Weights of a small sound classifier.
Model: 6.48M parameters, log mel input, arch jasper, norm batchnorm, activation prelu, depths [4, 7, 4], widths [128, 192, 288].
Training: soap at rate 0.0048, 12600 steps, batches of 128, held-out accuracy 100%.
Rows from block 8, named by matrix and row number. Rows with one number belong to one channel. Each number is 128 + 24 x the weight over its row's rms, rounded and kept within 0 to 255. All counts start at 0. Numbers have three digits each. After the name is the row's rms in percent of the matrix's.
# convs0: first width-5 conv (model.blocks.8.convs.0.weight, 192x192x5), inputs 100-119, a 5 kernel for each
# convs1: second width-5 conv (model.blocks.8.convs.1.weight, 192x192x5, transposed), outputs 100-119, a 5 kernel for each
convs0.55 098:148111103108112122136121117117114107114146166127101109116146176119134157096134112111095170069127157129186130151106128131151153119150080131073110106152171167127115101136101098180130117113141084125100142140128140104117106125127140114103144181154144079091110143124123113158176126082072073103142159163144
convs1.55 100:158075157142116164171111151084120137124172126191134134154119130160121176175139125131219151131093124143147121122122139114175156137112102149137146101163123118137096109137103164115153177119141151141138131102118128129046107104114150183090148123148087164145093126130102138128136078112101154088060121128088
convs0.56 104:119162136144093157179110142143166133128134131158104131187098139133161142196139138114099131154113185103124119167142098140107091136122102168100128131134145120147158113159103145124112127131135118129137142142133192140163145186145096125103101147117137104158098149137108131086108115137121139163096093115118
convs1.56 101:118121121142098158095130137102111105123169169131080163121135091206117126176138109143061082156126106096113138100127178174133121134158111115154100117157135114155142149115175133108106157103131112123118122155096148131115127119155106131104129132097184125165137123105152112122078112135122143140102122132121
convs0.57 099:073118129115123126114143113116115156111141123126124126114128161134154128132118140104170119159112115105141171137126127111125099117152114112188111102107106105109143129097174145119121155137141122097188143132092146134130120173138204161116124120156141159102119139123104180111129130096145144129133098149137
convs1.57 103:094153141139123159141113130130180141145139119162140129119139142141133116096077111126147138110094178107132164095147139120177101135113099112142136135118175121147103134100117147128130158094087125139114137129134127092185149104121147133118129152142156131148117177098127144107107128136134114130159159148136
convs0.58 091:142122148106118114119127116096160113132133118135125101135150138139116140168117113137115167103114157122134130110102102153112185125104119124110110155126176104116115154153118137093148130177194117134127143181147147099112135138164121090109094120165122083095089142124129104126141126108150128123131107142142
convs1.58 097:119140113136144102118106091121158115162167154109142174152125110131108117147164182167109107143115149120146162131115132123131119100069085118129140160150123123138124133145101111121109103146154111132129089167141130130103129151119121106113125162111097098135123175166178156140133151099070123114127131132111
convs0.59 108:082177122112110146123141140099115193115133147159152118104095082129136123145158063155130103098118170073130169129115121152127137145115105131132100152124168122107121110168186094119133120093129140188148084137115148095114148102141168109138144171139124100136157134127134137086175101142066104094137151073161
convs1.59 109:122124070152145143146105104147108116119082144132167173102154114148081091114132107098137146144137121107143173152109144101085164127118123179156106068143103158151136073147152096149121136153136103121122128130164150134144130153151106148160142124102129148124146147143146120125157086123164151148141143171088
convs0.60 098:119108136085155126101151115121132111146092102163114109085140134094122122142120104148115165124114139132103109081094118161127173130114127095104158121112116136154124135158170094107123151138141116096124141145153132110115154116102120142124113135091134132141111135139097052147140151099134162122126098153150
convs1.60 092:092107123146109155101129115120117110130140129117125137149149120189115124104122147126122158136169143106142151131107128090137135117172134152144065083081140123124079175148123138153138130090114107104156118128092131122154120093144172130151106111120102138154119149119116110095114110114133159134086136116150
convs0.61 097:120129120146094115158134142115076124157164150117093144129171148121172145077139101154089120080145140115122107143105142117127140108136132105163153153127150131099133136140104130114103133123170105117111131169152081104115125109101070133112166132134126138167119154097149105121127123102179149149104156122148
convs1.61 099:127166124111136140127137131120143167083091125084122104132151119120077112165141139105140107162146102065142120134112147131106104135116127096165143149134096150101157094105148100111151106106156162143144085146105127141146104103117169128156146121145145103147127105150123168154138176136108138150114135109119
convs0.62 083:153085101096109109167105150133144126142121124103092086149114119111129148137117147130130157116116148140144168144102103141100115099133128125133085148123141167135090120136117178114124126135125167129150077087133147144124098111100083093112151148079132113141151168157144132149102112156152128140138124139136
convs1.62 091:146123151125118149095087137094148157144101134123155122156104093125155088124136119130147103125143121131146173121159137163124139170111122108122132142112138115112083114113084113119117113131106128159097094124159128155153114125087150164165118088151130136156148119107148125091124124150103143072168123143077
convs0.63 104:111119120168160143125129158148195126129093122113132094114094155132129150139065101162139116131154094127164076140155082143135170136146121150114152117099187089094120127142110091083106114123116126128121138119166117157141148116139127105114189104112140132127145144124150107095076134129149118158137091102145
convs1.63 104:150088089157101138151128084106129133094117114151138136135126087122140119093134147140124147127125110106121150160129156120118098110120162160134125130142104168116132110145141153104102133166079102137121106163120103170100120124145078087145134150154143115144134106148180114139139129144144120147140108126111
convs0.64 106:142068171126079117136127124141146103100138149151168094111075133146138156137164082125144087146140093131125139102161128126124127132130110136138116078146150121140147136124095156117137124096141121101142121129095131157109103130123121097096134173113133129100126120138125131083120059130164151133144151088138
convs1.64 103:130128109099115124125116102111133148087095124096136146115136140197113112155153147167188067120178134101129129122203138142082107178138127128136145088154124100130123160133127150111182140127097172092143096145164118118151168102146133161068101111112110048104154129149159074125133138115132137114150151109154
convs0.65 116:149138139091145094123131118125147121130137122129125138084142117152153141096137099089161142139160104134152112106108172141158076130147122115137160136127180143128099142140104137136102153143131155144077126165121141111142106117126128167123128135072114102108132160074079139131144150132121096133107139116144
convs1.65 112:146176108098153112112133157115130117147111114100114165112123128137097131134115093120204099140152158138113104117084118122140132138113107111140179106160097131180146114147190126053147161095107118166143117119100149136131109127113126073131124136071129086132135123106144157128156111153114144127147175190137
convs0.66 090:105094158155102132139162151118103089113117112139112107156149126118147107118115128114114128135120139117125120073098151157125120142118143199153157111095125122123120134104139144145134145146144166128110142134144123134118103157151145137164142147162166136119125122077111100125098106096089140122151149097139
convs1.66 096:164115126118117136116132105114125108126157138101095119117097133176129092087170125116137136157159119098140117101109115094118085080137102133139126111107096115155153109108132112113162091134159107104106097110111118153132142091142141115124138162180126130119085078114121144144133098116148116116130099133152
convs0.67 077:131111107140136111092117130131143119106124117142125141128088111157129149089114119138132077120140115102092154117114104110129141144153125117125125140125176127123117129133132155083112134117130105126120113172133111118102158126133108145118061135119155148102144100083141116078152132150118146084113147119141
convs1.67 079:160129119144152135143165140158152121109147109141099106169134146090137123145118170111134174166132135078122128110101130156120164114100109108168175167133161119152118135135153128161139123130095086070149143125140138107122090106123117134104155134110152149132097145113115118153129129114140146121123133125133
convs0.68 091:139168122122168116149143131105043158133114091105172117132101144171133164136132108064123125132120113152162123103137110111120114132148132122170151132086085146152103162132129153157053102089129132145119167071074093152158166123060154144127113139129094136064128151141121198131146125137124100108136143141146
convs1.68 090:132193147108134131110087131127213150111125171091104130100144112146096125144185114099064087122136153109173155123108133143114091074164143193149154124111146135133099090092158127108110203130154120157144121102094157124128140165141198125126102107133135145130099149162100083147080150162111086150091133131118
convs0.69 097:123095168103163134138137119122155093135130125164113139124095147103137160160188151086101157134090153137130142085138116113140106174128113185100128137110140132123115079119155132079099135158097103159126094112094151132145145147110187082153122171100104108114149166175136139145153141136074130084181128148100
convs1.69 097:138118128147140157146129101139116167129138111139148151165125129088135121111132154085088149115086152143119191167116125161188144117178109165124124085121142145144109146121107090149120135098108147112043079167144114182084114144126150149126140131162115126119144130155129101110096123105121160104136138055161
convs0.70 096:151125147123137123152129079112097130124130130135186139095095126089148172089153138097113153160158169138138125146129132084159130113093104151165123119119077078113167142175143133107142081158088102116153182104146113136141105145169163146104127133112120119100109131111097090136131129119116129108163115112138
convs1.70 103:085177139091167125131158152125131136082144148164084084141111098131101139124105082119138124122147140107105137135095110111135121177166087092137093102114100139105164149153104098088116149107117163134168160126147120118134129151149156117134102116153117161159131187102101138095162155132119085126120093122149
convs0.71 098:152137113129085141115127131130152125142087115144115105133139162155125119097129116134121127146137151114124086154149149141111147152137142096099098115098171071107137165144105113131094123111150135128100086155140094124125169132096134102137108080148118153107173130149102145093044119156106097151123122093135
convs1.71 097:150128101138115102091074115103129134111070129155113111148133136115079061088132140102138157102166112139170093068094080142173131133120121133114167117129064136151120111115139120104152113158137136163092102152144110132130106114114117129141133146135078110122135187081135110098142155100140117126133120117107
convs0.72 086:109117123103109135122134153148115106163144135108117160136126104139110099134133140074097120120150137127102136113074116148178164144109133136139103131140095107134099133100156120115147147100128114134130107115119143164121125118095105148125135135102109134151126122111138158126182100153153093100083157118080
convs1.72 091:138136152128098111156156125118129083089107126122120096123110110165130133143144126116164133152133103099135161092152126086142141099104135134112106109110142149152106155108123109124082142138164139090158137114112153111149105108121157154128135139066153145119138129152130121150108093135139183140144099156117
convs0.73 091:145145152138110134146138107140100154148085086074137141093165142121112164073094162113119110103122157088157120167132123142130142139118127147111135115108116108134139123132083109132153096132105134139150150100089119130116129117120118160139159139087100147124104113120107132161092133111197174119127128102144
convs1.73 090:159126110166093111113164152156101156162112129162175127147115168069165126103126121172137157105092142167151157119129108158097111171149131131177093093139135119139160104150100117109127130182108130123127099093138119157141096132081114101077089125122105116128109090109164096109117162167116100112159132126119
convs0.74 116:131151134147108124112121138119102135103133091178143133130108124139118148111128135111161145105119139129158112135106144131141118098148120186135141175139123127083192101150141132139060129146130146106143130126126138108126106149109094145123117130155107128108120116121140116111132121128146114131121152109105
convs1.74 120:109119162127122122106122133128138120144137117119139127108154131106127116094109148115127100134135150152146144137129087163153099129148075148109166080140146118137139135110135146092172137137098150100126117138135136138112119166104138109122094118133102138123122134141103141099089141110123139108125100144088
convs0.75 094:122115098114117132111135136097125167110135083118107142099138126137164141117104119112116125104143115118118100104140119144121123106159100116160151162095108112120114125102144122122119133145122171118143105123080112125109123102076107146123138111096177162137127157133081181130139057131117151116129159174138
convs1.75 100:122105141176135112124113120125109112191116088094061165132120136116166108133137146102181144126164124138151151134127152113107154130120144092113155139139094158161137137128172133136149134138120128141162097124146077125122127094124141154166135149143145112138111114131141160128125112161125108129100158174126
convs0.76 116:079164097153150117129118128136097176103138089109109180120176129180147139123159160155192119147143130119071130129120140126125156136134153176142130116089162084172104160105140118140136099151133118121162093074116065160132093143157131157131153139145137109120114138166114133092085147116178117143135091133095
convs1.76 109:149104128170107126082143147154163116138135114108161115135152159104150081113101144154114114142168123118129082121130106146146135100176149097125132105149091112151102139110140135145140116136179140143125117113099131149145186130109121120117135129135139106082101092112133083152103101146145115143122137115105
convs0.77 105:138130145146128137144139106122105072125173125095109153142177125082109092137188143140107158119109160154114121128131156173133104163124096110110150142144109134144152083107099132138170134097116139152144145161189144135136133140116122120130149119117192174154123121097132160142137144125072146112105176149127
convs1.77 103:123146114133091125125168135109071146169106061120120134141104128160156170109133117136167095139137134132114105139130154098128109121117129112145160128087145087098093111133097103159121098125114120084177117087110112109111114108060131145132122106157112129122103150141118150137150088116110121109125136108114
convs0.78 090:171145113132123123131136137148154115122122154147103066130163168160129145163190105148172143099111097111153124123137118084068121104108166089129105080148138086106116147150128152137126090100130139165107135108121141122098132127168164144106105095096130105100114101109105114118106158142088118167123149159140
convs1.78 094:121125119119175117128137123135114114109159124134077141141131125132113122119085100142109125179114145144122150144126110098186178137163099138132124107106111126123137128121164116127131135100123162135149179126110101158150159163133150129105126135085114122130141171125147140097088095136102088137131140152119
convs0.79 119:157117123115113097137150137095159113109152144116139128092128140129146139087141107127153125095090171102112111146135079136128175102089133107134085117110165103123104146120142084108137130170117134147124068175111166113125113098167133102142136095127154133120148155113120107086145136140110136133130122102119
convs1.79 118:103103131181177161112112129128135109172103164098195119100144135138103170120142147153113128136140120127140175143143102114123172127134088141131119118156101114130124108157107106124146158123084108147098151107157139127152137132106106155182143081108113115087148152186095116104118107117191166115076156086105
convs0.80 104:176120156135136138122154132087140073129119149112148110133178172086156143068094111135137132136134147133105143152133116103093121098139150157126124134138133187139123114106166152102124068150120131161147123161115102140124117114157153146115142102106156122101108098112125137125108127135135117119139138117139
convs1.80 105:145118148116122144133143133102120108082105135142100158193117122116122123103180134141192128140143132093164135075093153145128128165099138158118155105149124146145145123106119123081128089190103123142143121136132097139115122122098134136099145132185100110099136125128098145125082131146134113138110109133113
convs0.81 090:170139133137125090149117125106107128115151091153132117118090136100143091102128128107154130188186138089095128128142140143158125086145101125135101125144159097074100170102117158131114106125099137089111107133102141129156157116112159155136099100149147114082112079119143100173134079136142147156143107161147
convs1.81 095:179130158121164144133133123125182123102165096123100156103088171123121169078188070097129166138154087106113127128140140149145129077081102117151164154132124083152121089135158112100131109149148131147088169133100161136129109142106154146111114118132149144096077101157119111140103115144109105118079149126113
convs0.82 097:108164088143116105101127131154100134125129139137140149124124109106130115183093147128129152192098142143146089109136112121150133125142119092102156116102120096092089142121114109178164188115135132116130134090154097142130153118157098181137109126102097136151120182142155104129108118163139110107097122119140
convs1.82 094:113132124162087099103122123137111131145111145134124109123105089139155094176139172113117118140159200142118138117121085129127136124143168128100140117156149154161144123148148119148084130132128132147140159122122122112133110123129118096159127114098187126177166105114106094111124145123143113148136097134125
convs0.83 111:169117142111098135146144110135123133144164113108157107131156157102125125159147159123094132120149146118139113114136158123171117119153089129099137146113156116138140138135122103111135146117129145135108090160112107110183086123162135101099117116125144120109126114127142125123145135139159074140116129157108
convs1.83 103:106140127135134117117137145145115096123181144103135130115145156161129117080125129132136116154132142153131107144080078150150100108193082113165172120107114160126109102143099124128152138112209116158111127108129162103108107112097138169142144136105084142123097156123145136137115166133163071110110153113128
convs0.84 092:145077112145162117170126106140125134114139132127120119086135150165122138124107109135148144183106138135105105173127134154112132135131127086132127108127144138135139133105107139136132119149090103133091158163125134098145109127106146114161067126130161132134129169110131122128119080118133146147113123135145
convs1.84 097:136107154140137178097163115156130151092092149173173107105117175137133124160098117112080162124146140130117144117144113144064116088143106141079141107155142149108104130168161151122105133102135109142089128130175160117111130132118076137125161110124156103154173118151154190141136133112117110110089110092121
convs0.85 099:124124086138173157131141113109117142116133165157179111139100144113166137125150091115136161099166123100092123150135136094128098131110129120150114113129150147110094149156124161137125100135179128117103069137143126115141138119139138106114142139123179077103145146136130146122198102126117147129128142124132
convs1.85 103:153134075133125139123098122104109159097110166142096138091134101149151102144121098110108110123127139143145144113169146140148107132120132117089139120126139121122144145153107114121153112110163164139104098149119095108096152130122132154157071109140166144135107127114152111109124117095139186127145112128140
convs0.86 098:135090100155156119127127103151129136134157117143095124168127119113143132107113047156169067108113139104135085153131138128131144136142115164170138129111082126144123145130095167147154143193132168143117124137137150109162134099124139105163118127141113160120108132151069091163139112073147156110155130127116
convs1.86 091:124154128104132114159140104131143053121103162135118099114088159150134150148121117098157138101131094124203151140155137173112115131143101169103117118130093128061144129079138131105170152113151127158112119136149105114125152137166122122142139167115109105104124094146137073117128146143124138118130171153124
convs0.87 120:099143104177119101119112097111152108136130127117130124099142090148112151149131074150110148172118138143114107133136169138150105112129103156135164128133129109137137126129124103153173111100128148147133099131142144133104103130155149096119128145088140166107137136142115173149179091149129125111154087129123
convs1.87 119:119138114101121133143147136146118086103146098119129115096136125103126111122086116089126121103119137131094152145149123130143138114152139121138129191095145130131150120156159074143149124122125151141140073134151109101108143158096127139154121140116111111106140098104142119102104162138065127084121103106129
convs0.88 111:165114101138124095116111139116119108156081103107121137115171114133160108206083106138103134182129154099096071112126114099211118136143133101141120100145128129131119152106102140132126100097125154108085118197171134138123099164148098133100126172140133151127115166110144129131178163105113115133124163144079
convs1.88 111:126176109133127088119125131091091125133132113122120139132129102156163092172080103139117082194153116175097088126159104133171123091170079154138119107112121111167139105149174145117111086146143150134119165106141139106113138108101139148117133111098094105110171140097169136123117108108091163174132109122119
convs0.89 109:161089114171094114101142132157139141098127157135084121155137128097102168143130084157155123097136113134110128134115086132147111118123089119137166085123134134108101131132113096137128107121125141136093130126158138138153139129146150149152090092155137164084157138133108137109093085155164141146105148137155
convs1.89 106:102112132159140137114137153114142115097096183101187116103133093132152093132130126111094141122102101120094071142127143120156102095166114085126092107124125129139178136139090114116147124081136139128142124109139147164148129110142178111164149096136141158111142138088152107113139154105119130121104177137158
convs0.90 099:156087137156084172146096139153124159123146141113118159146144133167155142153120142146133172140111160114121138148149132119110131123124104154142086138114125104152160124094118135120150158107147085103141116157147090138144137117067143099114138124138144099160121118129101170166110115030124070150139099127105
convs1.90 094:117122142113134146117143133108101167104140113100157124172135138131074104121144131123137160084118131139129117144138153143131132116139158122129129135111123121147093097140130108136164134139134115077210106105136056174127140158129105168095158152118159091116163129146133105134126120142133152118118149118107
convs0.91 110:124084151140143138100119125092118162128153108193107184094135143143115148120117198109143101138114163112132143144126173098117112126159112095114137146126165109104147130116122117176127105104081125102129140122171077069145110092152114134142112140186127146103156103133133148141067165124106161083113136115087
convs1.91 108:151178113124160116113144113120108126109133117076178097174113166125112131138137138140078161129145127110126099111157159122142122123131097100139173143148158135113126134117159105075149151119104110109189169127134150112145116106150112134116133135109122110129154171079127162157151135153140134122135127102149
convs0.92 105:115128143107103114138107112160114122143178126133112154129171128122118138124095117144130166174129105150124118152120117177167099080151129128102125169133124139115151115093108108153127126162112165142192097094114127112156115147169135132110094121154138157153102102163116150152174126146106088133120122123108
convs1.92 108:130104138103149126133152128094138160097106153136175100153091145106140124107095158102106124144133177125105101154115167139142117106141105118098148178122154124094142157108128144139156131173113098106151161114164107102092112084090104115152157187089156127138108206135102153124122103100093131151151113131089
convs0.93 093:142100097099145132120117094136151113090138084110153145114156150128135177104153120111132166088116108162122133090142135119140141116116124102089149115136161167132121185132109141121123140134126139105083139089150087126129110133132110216142102169082128116098152140120120153123137115130161124163104142103192
convs1.93 093:148117108138107137122165138102108110177126124102105114134099108113123152113108097167116118104136103103125144127163097165133108139111103076124143096132103143151106123134142146066130098116172105096197117150105146172102122135091106117117156117124164121164122139108122132105087133134161119086101106142157
convs0.94 091:141124140112090117106125120124159141131104120132114153127109118172117110100173069123175159120144157144143143154141125105155134152151119128098141169139125151085125107064113151118170138107176105123085151149151098124128150133145085099126142149190134116154117134093150134129186110143074107137094112130184
convs1.94 092:122112125121159100099117118141144136121148106129134105154124109176123138123105117149103144180124120098152157116088108110107137156118139098104108140166122126196163138145190129106161166155133129115133147114147176151134096132099108130112151123155138117105068154117140129139106150183118113137126143140142
convs0.95 114:097101099101075106131148128138126157112169103113109132151187135137128120099105112177093142109126144145156130137167121154105135136158109142119130143104135105136163115092123107138149117104126136125171153134173111139117136109144156193145121152134126190116112172112126128116160075082111135106113119094167
convs1.95 102:151073126135057148104148119079151142155159111088122131127152093156087141093132139110146140119168164110142150085092147138139106093102131145099114167117162174118125133122107127121131136163106140201130130135073138134117169073100122150117117117163165172106111130118125135116095133148150206121135132138132
convs0.96 104:133059116133092119136137114122112136140134099149119150139139156118137148079095134145138100092142124115134159108113125149124111138081133070123113126108166121108137099135184122140126168110168110175163134173125128121130110144130139147129131117148146119165117112112184120111130121171080135103157142041125
convs1.96 108:141141095118109135112138115123162132178109096093145099128130143153131141106119126116148120097066107127103095105099121173144125101161097129127129117112117099116132084115131149123114155144095121138149123117124115139146145121114120132095154130131136112100112165114092147088128130134141121120175090150119
convs0.97 100:122069172133157091130118152142171141127127110120129113161137123121143138147129126154124117179153126102092071135128129135169194106118135119138155100091115101089112129112132107089139160099102135153096139130122148145127132135130126142095161061129102132124076150138143091128128177129165129129127120119160
convs1.97 101:173121167135058179145154164101066122143114124176107152088144088127089126144164129072138110155117112143093188158088125136157190138164082157126126122148106095127087151169166131138110117104114144144098114137123129127140087144080077152131080156120160173156163140159095122127160088134131096139116144144130
convs0.98 099:137073097166094089130090125151083134116121149145143181154119102144134118117163143144096083094138163148116126144098122159120095142143139140160107091114096124116115094131108119148103110140152148133105100120108131146110079138120158152173139110110189090110114144164144137133123120122112142116121118129128
convs1.98 099:111151110140158125092113103132137170147141145121103140109126110130133078105153177147127135132093099089149150124141114181102119159103138177121171158103123120117132121131104135103143111085171122145148148136100117136127157125095107135135128150148149135134060112121120127110117080109106127114143111159117
convs0.99 095:079105118119167122135137113164136089110149116129116115148107125124139136089105191143122085138153149163173163144154145115100136138127131100110115109093138133132120122165119149125125160133162106161127102102115119135113118130175141166144152088121147102128128101162132104122111151132125136123104151112136
convs1.99 100:124151083122188111142120103117131114158132159142136117148160172156153130125171110097110109118110111121127132125105096095147112140094149156142136156118132126105115089110110144080122173135104161133155083124096076096110104141092116167121167157116106166164135139135165158109151122079166137137134134105119
convs0.100 105:092095181111112155127112127130078124111113159161090109092142142082111159091113175134115130135144146154123149102170153111096141128179116138109147111156139144122153096086103185169141137091103128135172134158141111136106128093169157112132124091145134156121114104123135158155129135106170123122071127107179
convs1.100 104:123104162152103100105148128089117132111151103135127140107109122112127153135105176125101118178127114139123138106134153141122124134117175133152100113101150138071093113080088135107091175099123158150137128135147133131131169088121121117063142114105153128110094146195132128155095112136143131106120100111123
convs0.101 118:181096114144139111166141131152154063081153122136103121166151131149131101113116097141166121106114144162119135125101125158100151114180100129131134120119190117118059166167062145136157148095104188141112135126123119100141127155115119087098110155076133139118144141153059184084165095133181115157108139174105
convs1.101 112:127167112131132121116134138128135119149147126088118141101133144136110112138096157121165073119078097121118163101103150100177067165100107088137173117170059138139133136133144098102168138164142089105143145112148131119153106094128092103143126121132153120148099131118142127123111124115158138142073188130106
convs0.102 096:115124133146116144079113144153151139114147114108131140132193170115106118115146136146124122143109114133111097141121157153117117130144149104158134090152145146136103142092098167101089127127116151101129125137147117107139134092101119121127129146148165101094143092134153156175097136147136105090138173155114
convs1.102 101:133101152126124152133117134163145117150159137087134107184106104172122153147134126091144133134155138112127164168141088080147107174137087127162154140127121115136118147115119121109066117170084161119118115105127162080146120159149097136139111133161127143131156108133147153104141167121104118148121088146126
convs0.103 101:139116138082176125129131120106153109131133078109150150151102133129112119139110123127144133084122155141135116116149179167168125125125153089101112157098157157108132129147109090102148140173119119132100147121146122109121121148145105164117150109141150147159057105119178112116147123126094124115147148117117
convs1.103 099:165133093142188119140129130159137122088105156163117149118110159077132113154150103106084155130152163112189144131130109136137153145158074135168093103116138102154095102133127107125131114109124153106108097139095105108135123136119122127105142151132101160151154115147116160155127098130135181153137090161153
convs0.104 097:107125094166131100140139125128137148094117161153138150076095122159078133121100124141127153088118114167107075129113160142097105105137087108099175123106167179130116129070085121155145143133108141112081129113149142091125139113148136124124210086122124163178110148188131125144140114121146121104136114142127
convs1.104 102:133156135185094153155146147110104127110104098132149140114156144137134144104123158132146142087099143121163112146148126109144111121143140107145125166127131143131095129124141134150130112138133088124102096129160153177164129136111114132168110123176139154181171142129150102155111136150118138145129104126091
convs0.105 096:103124142119125134097148127141123144125125131110094097173120094130100146144123119121110145160131135084136136130141107167124127097120149154122153126115125120139097120068109101134124116101131098115133088156119152107111146146151137134154176148154134114126144132106103122111150118147105121108091132145109
convs1.105 099:173205139133139140109151157151126107104134132092109159128138137158121118151104189178133122102114113116109110149111121154149096129114120140156127095147135106109145105128147141127171130134126146139169140140100161147145121080138157111119133115132145127140124125131103132123099152102114169123106132142137
convs0.106 106:145130177111111106138131122121152065129144137170099149119127120110115138135101108099128144136145101178112084151091097114132110186118115109120150130086119115120134106138151159124114105137094134131121172125114137135138136173129107110127107152083128155112143164118129137121167131147128114109083134155153
convs1.106 109:179106156083112100139128119123123104120163148117125119120112133167151121142168147113106078152129154111125112150136146116133131094068165139138129099135154080124152109151120110114122099136155113151143079105132131131128123106172130146153150136102104118125154163107132141130126128107102161137077116157138
convs0.107 108:150147104095129151124143157125133106157134133135116094159141102169104126106120078173089159115098129144132148117124129121137138143136138151135141135056096130135152128082159134109117096090111137114156124137090108131125164115078129095108115099127149107099142135122153158093085146171103096109130147149137
convs1.107 109:080120148129163131119117104120136120064135119141101144172147118155120140128159166076131137174106148145058122126164098111108122131156103120126140200104154083096121084163134118138107124116176096151115143131147074150118115113127135175148112181126122106137158157111140146100139136159132104141118127134156
convs0.108 111:113151142145117103136114108080097087133116145092135112124082153131098134158122111150104098137157129162125097130103121109110075168124108092109127113134100108112173088116120130127153131135137144097089166134150082153136152101117121141164095141111091159117130118071113135112088163146119129110105146169138
convs1.108 103:092151134116187134145130129125090169121119109128079144090138110122135124133083156088128181142133102146150158122156129160098163123115140142131118154145108155133083156141165157116131115109135123116130134147106111115164107126107116105100115160109154165106137089114095171134168115145156159117183073161122
convs0.109 107:120137133127128095072159151112131153133160153104141133121087147154095172141109136175103156113099105160130116113112118110138133087132108145134073115173138157112128115097170151093108135125170082130133115094145174105115105096136146124111125145057144159119157166120168115101128125157131100143173147107102
convs1.109 109:117123142162167139128104127151122113072119153146127140120144115079141150147141167119117159165108113145131140153150102115136161121127120118055135092163116110145151137097112167149086121144163073159076139153133104120113159101152178114111098137103143155132121160150093125102134123122118168129132077091104
convs0.110 096:143137172121099149084122101115111140142093170133108150131109100116136136133155149146110138110120128110094110124134056170136111080120098120157166129137167161114166135148137164144148155173070135112165126153101159127136176101118152127134116137122095126132167124119100115106108171108125174116140151112138
convs1.110 101:092110164082135134117130161130100160148138112101146100119130100113099142153132153135075111133103168148137138119129113130110116135111139157090100120122106119120121142098122158122113147174121159142084129133100120130129081149165135125102106166149141096117119111177117147106101120083138122120103134098124
convs0.111 105:123146123089108143127096158126130120126129113116142146135105135129154123144134164087131113135124146142112141125089131096141124137101120108125158146083126115091125147131124149137120118157153133142084119110132119147110150153119115090105106128119070132116133150151137121134145086132109151178118138117122
convs1.111 103:074123154113096103128114126113098085149139124115138117109132120157153098137173164104161120163173122151148098117130177115089107136131148142109131179134102112101133103129120132150091132132109085125166104101072142136128099159142141141159173081090123104093117116095115116123110109125147152124105149161095
convs0.112 090:098153146133136151138135119108126124142124119123116118095109123128120123157162142140125101083127129120119125075105154079093128145101126119137134177116097147166131146156135091145135112110120130127072100092123127133138134153170057142142120160132086126094113133123148142104093148141083104147120114102120
convs1.112 092:107131115153086144126138114112163159149131140150122119118107120183168079132191141133154151074117170149170101129120138162146143126077150166142107112134132172126107101137158061110117163153121107135193118115116154155146130123149123110166136124157096090127099137093150112137132141122090136094145148128120
convs0.113 106:144124145094124119115131130113114146085170116210119118135110116131125167157129124122112168110135132123089096129121170154136148083152144123082124171114151142142133092101151117120164116167125086174127121111127138119150169139084116117095139083172077131131111105162133052159108114150122130126129132178114
convs1.113 110:161102070137121121129121115119096105159140104115152170140075135147125118189126149123140136148136125118152105149117101120128145103120133133164125163136150155104139140162128095115145146115082153142141086093195096180154111100110099134156111096130130165088139107151134110111140186157101114148130161138118
convs0.114 093:148149115161085093137127112159101159088123150109147109127125130180147062125181104143109081128119189084103101105129126081078112112154091104134133097140144142099106090122121151143128179155143139109077119101149123135163168119149135089169168096100107145156121108145141130102094161090160141124127119107095
convs1.114 088:109141147114178127111146143134140134157122122117151119115143146155087086116128108129162121133136139136099129160137134123100111141109126101110108112081089109167089150107143072117115107143164109147133119101160113176115166102160118126144109100127112156151108117144080109094078125110141074118155142080154
convs0.115 106:135090120125137129153112146162150086126074126117161085128141122148110168089155115121140137109136109161124126144137114135167105174089140080101136126125173146117101138170137150122122116111152122122130114113134096140107120115162118158135102174108150154116136147158124117112127148147122120133094146159142
convs1.115 102:130147141108108078155111140088150156137118144107111112155151156102139144129120149112160123134142124147140164115130118117127166109126112130135199160125145109154127107130130101147116107136139109111109176124089121129117120115069135105113114137114123123143101108159120165100070123111101155113132100136146
convs0.116 097:136158083068086128146128125106134143130146108093115096084188135113131141081085133108150155136141118112129112116148132146133135120103152154119153132112083143153141121152136093105137092099127093158159152119070117132161091108067114116116128166112124130133119129128120145165115134111090160100115126153110
convs1.116 100:120097144132105154126160153115119139155108122116172134079141133158118153104138137161154127144109125126104154169119135100104129130112143152109133158146144138100116110151138108150086179126104136148110103130133141170164147121159121132139112131178111124108087107148168118127159130128156118109126110069129
convs0.117 093:102167154127149131163162120143102098136130148126127111133132106122152099123090137155146102095133110123110122104114099128135127145121097079088121138109170094116122138095122164103161087143151077095111137142100148114119147162138114141138109113139143133137091127138142087153124148152130137139151131081112
convs1.117 092:108114186133106128120165130139167110131132095121132127143105170125131156125158136117081140127129138124138154132113142156105132117118156103093145133135132091144109137093106159185153117162134148120152142158110157117172131140156152101089103131114129160154150127116115123158123097119135121116152107081117
convs0.118 116:134173171113101167110130155142097106124105099142172105115148132114123136125125112104142146148128151108100086121151122120162090159140123192111045110146100142185142121103140174127133144141139107099148116092097143099101112141101143157120113133127167097103131126113151096116075115178091129139165092122138
convs1.118 113:148058133150156149148127120118102140126077156170132127089121138081125132138099124111105125100140114124154116084142142097128059111156122205133126118132136171124157152152101107164110098129141119130086126118142139143093098126159121144099145172112121099148150130127107118147103129131142107139169173141142
convs0.119 108:142160117124107112094112130125121074113135155159180128116107111094113081160147168099145119136112139121136111110116117152126108132109112108101092126158105124126101096132161134126163145118151134139127095081111136126113115094128085159156167199104136109129137135124086175107084174123086104090100145128136
convs1.119 108:131139137104142156109112132123119107167127147141185100143141109159096122139098114144098119179186099181099154132101107125117114118144134133144073119156100135103097128143153148141150107159103138156123174125135143129117111097172089111157127118150113139143128145123135156129094146103171114112132109119143
convs0.120 091:082157156123177114193151127129136126146147133131137130125161089146107106105120164116121156119110150129149113147094140100134126084170070137158171128124105150129136143091126176130132091135134118099100129101120099114113132143147096138059132157105126144132128140135125114126123180120146081136100116139130
convs1.120 093:170107148147119151132134125129109096083177126147184158178112146141098145144143100144120139081122162153133108121139146119168134168134139123155174168156130123136147101135143146162127135123079065093158149160133131140136106108071138083144127113173121100137098130153127136114117108202150071110118107117151